Weights of a small image classifier.
Training: adamw at rate 0.0045, 16500 steps, batches of 256, held-out accuracy 100%.
Rows from block 5 of a small image classifier, named by matrix and row number. Rows with one number belong to one channel. Each number is 128 + 32 x the weight over its row's rms, rounded and kept within 0 to 255. All counts start at 0. Numbers have three digits each. After the name is the row's rms in percent of the matrix's.
After each channel's rows are labels from the 100 images, of 14848, where the channel reaches its highest value: "top examples" is what is common among them; "lies over" is the class under the peak. Only what is clearly more common there than usual is listed. The data: cartoon faces. In brackets: how many of the 100.
# convs0: first 3x3 conv (model.blocks.5.convs.0.weight, 128x128x3x3, each kernel summed), inputs 0-127
# convs1: second 3x3 conv (model.blocks.5.convs.1.weight, 128x128x3x3, transposed, each kernel summed), outputs 0-127

convs0.28 118:110107097181077112104080137119118105130089226134115141117120144108130148126120130168200154110107125123136133091104120109132111124142088152113123131142128107124217123089115121138119255131113191148159096131106104130135145126113103142082147111146105121106126131123121098110107168103141136179100104095135118139112137087255120063093105105100162214129108130120099115113110114097136132156137
convs1.28 110:120140149090121117159147138146138113150136085130111116190127143141139114125098160170128113113142140109166138126135156119100136091111077126093122102108127168085255167167152094126120163117111178138105150153119135107114139126090121130157136134182106098160136076138146155126122133139176130152139123180148132132093122173255126000135136093130143103124144077120117122145168170118163098140142
top examples: curly hair (34); top hat (25)
lies over: hat (28); hair (28)

convs0.39 130:127106151124116107123160111212105145101129121095141118110134109166121109115123240111161102137096097117220104154137122113106111202128161103097125138124212121118133120093124105120113116233091114110099167117190127104113147126125136108117125108126127117133094117116094224096116123110138224147106181100195099095144146193138130122122128112129125118208121126138165123124128133113150142108116
convs1.39 178:106183087101134161166125090168153111185135164169101145135123154164128177125123160156120169134149090085156143161096162162186101141142120091069151090084137159073116078178101144092113099091071169149162166143131066131066085150153167086134140134186100080123177079165141156125121098143148121123096074133137058159144133151099086137113114120110126144129175169167135156154125151172090082156092
top examples: blue face (100)
lies over: skin (72)

convs0.117 072:085097104179142123099074071076153154112114112113111102076077094087098100110117088098142094111122069111093123131105087114075107078120074112099084090087083116115110077091102091083080149079106102111097107101057100118097060139115110097133100109110086131092093099093117096107086124133145075140094102116120070105138090110147116110118112146084141126095091057112105127103097090111109074105093
convs1.117 056:158071112171149105139085136155100148101081131122150095160152106118128106128112139143133081148173161180140172070131111128090114099139095127226090116148157119115081119114110167158141196134154115124147095149114111131154157130205124117114085162000153228126089099106119125073140140123104147115142134114125149062103123143128126150138135204132149119133064115126183123116107146120113124138115
top examples: grey face (69)
lies over: skin (54)

convs0.85 072:081125058186110118109074077123134096122093119116115087074091151079098119127111081140150140134080122103110141081070097136094084079126089118126079082083086098063185111115092102103101167087103136093108129126085081109122083119130103121108078135103084114132123065095104094108107127134154093182131097104095091105140091092202108141088127097103150138127104126107102107122113077099067102098090
convs1.85 060:172081128125101102159113170126127136125144147115130031172135136098139136132087145102114095144168118205111190093148128097150166110143095148207125140098145093110212114126129177142123192134170102097124079142117136116136126137169107131139098152055118167133089108112078130113151133135123160163134127164147122060127098191178149108151168096126147141153044130112156117131055186127162151103104
top examples: grey face (67)
lies over: skin (55)

convs0.106 090:090098171117110104085175108121113151113122115103117161155102113125115105145120128098164103116174108093125081094192085102145159120137097102104095101113122176080142109078101125102200093124108084112123114207111078098109156124142222114127113096176159189141140160109124104104141168115121120159105119144107196139148148133151114133093139140193135187101084114090094112211177191086088106110113
convs1.106 100:114156109150132148133171121139133139128092138113163125091093122100128110126072086114125111141066138140107134148117146132083140127106142141073104100168051144073188177146140130142168089159094142158130117245123109136134142143167088161130100173135096171134151116152119075056136153126135061152116141177103171143095131039155188113098166075117092141129188092120094111136139157139150124135065
top examples: green face (85)
lies over: skin (47); eye (33)

convs0.26 079:117113127105095114132132123075120135099180133116113158158081110082135114138131090128161091129094103111090065096163117094136096083112087114117086108086062144092150098082080103106139121079096075091090095190082101109123099133133179098102102101124171149176110136129151125125165152120096080122117091154058171142115174090174097150101134152166116142049112079085087110162173172087094093126088
convs1.26 067:102126121154133143155169114119124137127193134111162127076099105064136082115111080128116110131071156177096151159107153128087131119114135141094127113160026134112156153142156129158147102165133132166135091161138123125117155146133100172141115155131109161123151128123112111109114156112128053145124170149125159146099164000167197091109176110122145131135166098125120086130161135139166136150079
top examples: green face (85); blue hair (32)
lies over: skin (45); eye (27)

convs0.18 074:094118130114110096052141130134142091089057111117095084016090062102117079118122125079157076099079088108130134164143081118083096125132144082129111126111135128098103111134114124075090113140077130085135135126149147102086101113126145077128131097163136150081108136116118100028034164127162128129127135103144081136087122104128088049165107091124116134144128122111098114143134156128103085125130
convs1.18 073:133134129123156109181117137104119105156139150132171102189090105121149150135099111107141136117077108119101152077124154115167100193106112136138139113134116131076255143159112159128104130161150139100187121157098172109112144154186130126162163150107147142142127075106099065095131155134142098121107116186116110106125125098169239151132112023125129136171121080153159130140101159139143137160076
top examples: pink face (74); beard (58)
lies over: skin (36); hair (31)

convs0.93 100:139145170119148126135179138179063076119115165131129147157131108178192111128121174118104107102135111127182140097152160148123160169127188141151126179143176148196057113140140122129141081176106131118140166178172170125113164140129163108141147107132127148081122210166136177117134125120151175119145176118196131152067122184067141055143154125149119163199129119119149129154158151149131152186146
convs1.93 087:112183098127168139144127118185136118169126152121159117104091162144151178125085133146130142139136090133144134147098144147171112131125084116093135128142132141081184114158128101096154073109089164128120173255087116120088099104174131115106109151188105136115156151162125107143123132138158102127067092232116103137182119118089125097170134037145131148099176121128130144125078104196112094132119
top examples: blue face (98)
lies over: skin (73)

convs0.98 088:054060094131082148106120075123113105104081098119113103107115107118101100134117125088139082096067097139112135101100094065091097130133119100057086101081121109084146102084083080097097100122081080084106110103122106154115106104136100090112087103085124057143051096111149126112064109113117127137091129143099088097121152113132086116081116118121135133117066086090061110114151114088092099103100
convs1.98 076:165099143099094106124167188121094121112183113129137082120109121084132102120131113151131077137078134174123189098113110075098160138154101151171175121114094108128106198100167138157134159143141080132170107111121213087134165130115142158165134162114128171113070118105100148134154114113109126135146151103126139091162142112143153082168095164119202129180052044149154111125109128055197138130082
top examples: orange face (94); surprised (36)
lies over: eye (54)

convs0.67 136:148119137138132100108163121212115149107113125103134111105133108166134097126126238101137110126122105103214102143123106102102131216124178114095133145136220114105125094100131121118110125228103134122116173123200115089108155129127123114132136107129126111132098117120102210104104129112146223136120176124202103111136140183152155118134117112127133114210128087115169126117124124115154138121119
convs1.67 161:105178097114128164158134100161151109184135151165092159128128146175125172124121160166118168135144091086144138176085165159176108154125115074065170088103129147082126069185093156093108120093080160148185152149129065114079090147123171086115160137188104089129166078173137171141118097138139123124106079107136073168114138130141086138108086143112140137146179176161135167150124139179094086153074
top examples: blue face (97)
lies over: skin (84)

convs0.59 100:061124076145117122085076125096164095133137114141108091133109137086074123122118075133197135117159112124095135127095098127102112093154090143136072082082093104062207126093083125124117138086132132123128089112073057139124110122148112141141092109153102125113105082090136082074101140131165090177125105114064099136135073115209099078129097064126165148121122128128097120116140099092058121087140
convs1.59 112:161075105095106104145133150128124119078153107095158067135105115110137055127123117145132075135107169195104161074121123099072124142112083151206143122160118107126151142128132129173132172159196108145163102159129152073140163142112145169150126158071152186122079104128098115120130142135119119141153140178147166094099125093213153117134125053119172076184052104128181139119131137109159168144095
top examples: purple face (97)
lies over: skin (80)

convs0.5 099:133135081153146124131148081165082109108121189136122129168133117162128107147121181127156091116050106127167086057105127152110100182125159136141079142070176135116175095121075079123163175180103138117077169153159128124115149133134150105132067111113146109116127127146132166115114097146173185177142174118198130122078148177185096097123132106144157208183128080111171121149131125128096148134068
convs1.5 066:078145106122165146161110146140167134153163130099129139095095153125146140117109118168122170123085110111144129091100145165184107120125073079097112069134117127103117141184131140106116117131112146168168156242100126151108119164194094121119127160104040136126154094114146112040107135126197124112107081153154086170100147075141177110103130090118162099095116136135116144156137196125120069161058
top examples: blue face (98)
lies over: skin (53); eye (36)

convs0.82 156:135109138126117096078159129209135153121117114098137094086144126159130116121124221115132123129146123096210112135110106102118133199114186121083154140160207108098123114127153151134104128221104112104123181103200133086118160131122108115124163112106118083122084100115102216113110107120134209106105178113200109095150128166151157117133114119114127101196133095117170113100120111108167154114126
convs1.82 177:115179097093134165163136106164146119179132147160116154138128156152126180125124160168113184131153083086139142163089159163195107172136117083066181102098128161088139067183090156078107122102079160148173155154129091105078087143117173080124181134197105084120167083162137161166119092138140114129103083105141072175116137140129093137115075150116131128148171172147143166157126133174105093158099
top examples: blue face (100)
lies over: skin (72)

convs0.115 068:170094127111048120112095083141111139103070150120120069082082115083199119156113111109156118117059121102119123116079133100103134141132175034119150166165125082148131115154149067057087151117075191109123152136180131101108091125135093102116149124154113072118107160181106095100105162115139123134109092127126115148152131106104081116144107157146118149120124159152042072118123098137116077180114
convs1.115 091:097178119064156146142115149107129133170108149145106116132177135118121171127105133096138130155162094125129115112150156150181131133137089136058162118083138142133175151119112122101137103137099186148066144131127170129122090116184101106129115142244145040123199165154141064074110121127136139149104126177130078155178114169146126160153182043119070158106115116154098100107081146107152111123150
top examples: pink face (96); sunglasses (42); surprised (38)
lies over: skin (55)

convs0.125 077:100096152132097112143175102108112118106174133127117148177089120087129112147128104110161105129152120106100093127186128106141144077138099087120089124103080154120102093087092115102188092081121100128122100221073083110136122121143211110135105119166134172116149179113131111108187147123117083155100101128058198140117155104096105119102138134192127181108097117098097108205166178070080109109114
convs1.125 084:135162118143141133147167122128135140131123137114158141067099118095135120127082090117116114145116137136121130139146184127110128127118113136086109096149048133066190157141152129140159085162109148137143130255122090162121144133155068135139097148130114161131133089164132060061106162116137069158103145196114148132091125063173191123117140048115109098122164118117105102128155142155157129130061
top examples: green face (88)
lies over: skin (53); eye (31)

convs0.78 052:110168083131135140130098075047133125154125116136145154115141140155094164096128073192118156142091141136072092123123089156176091086121058154160049084055076115117124136116074095140083124071131117151115105110036075132140165151114141171136063113162109164136163093091110065185117157132118077140156114114098153154146087116136097103117146114092133095085148137118133147122115115116094129115111
convs1.78 057:080121135138141115113083116124156102156103157111078126150097139174116124119091187162136137131199131127157145184156103126073105039124088120141090123125217107118103092092122141175125091062116088097110136102099080136057159106197131092112093155107165099143136111097134193153107123149128208085115105127114114139141126144120140178114150073155126181072159147129113153141099156163097172131161
top examples: purple face (94)
lies over: skin (92)

convs0.77 106:099079062109075071157090122122128100134133082089108083135145130118120116122131096119093137119122106066118091110103121084110073109136134129077080120069124072131080099129073141121090087107122108146108113084126084073129110125128079134136079122121107066079076111128095109114124113125098114118093130139064104088117074132081130054057115102105127088093077098101067142086104094095066125121121
convs1.77 092:157065125157106108072154132115119115082136136147136077134088125090145060135135116138131080136102160177112137078130065081067143153146177150216128143160111120185118153103139100175132153152142090173135105088134179108154168141092182131138117138106153213122076165150121122140137111125122112133168139064135166082145129158165105162152100113127126132175043077116168116114110089081145169138138
top examples: purple face (85)
lies over: hair (36)

convs0.17 049:110083113159098124064144073151141155128081150152088159097156122118148104139137179121145108132086110110121070131141086088134073193107178099096050119068177128116176101113055056103106147166074115114078118154164069126137153126153153109123082101113158106139103153127149142094092147125152154150097147155141145132153156134179121141086134133141140187166093076071109101136158149122063116121080
convs1.17 050:110146131137132132166191152079128154168103108108175193130136144106117168130114101119109181138081107111106129131052164126162134165113137084073120111135102138047176161207139145106144170154088135142146114187152131180103164162239143132123114121140128115141151110148147096099142133094142106115105137113128118157183125074200199077113137083126147118119192122129131100147112108113164108128071
top examples: blue face (99); beard (51)
lies over: skin (43)

convs0.122 070:128123124118130120104122065120179204104134106123094124088115104103100081117127104100160095133113090117104092132149089110104136110132116092128078106070122133120145097087077069086134166113089128176099113132106062118105153142148152090154068123193190147228159159104120093105075180117135104089139122137143125144207206104174126189089121120129112122121110121108140116128161141092077098086121
convs1.122 071:129146103133129104176155100116116152123125122106169169137098147065116116125110080124129143135083128150102116161140166121099141172113153142076116102153078130015177178173149124157141141153093125140120092192127075159130151153165094154107100134182106109145175106164115141117160126104148092121133176144090169149079116073182133035088187078137160134150200075118105081129132164133145108112111
top examples: beard (55); blue face (46)
lies over: hair (38)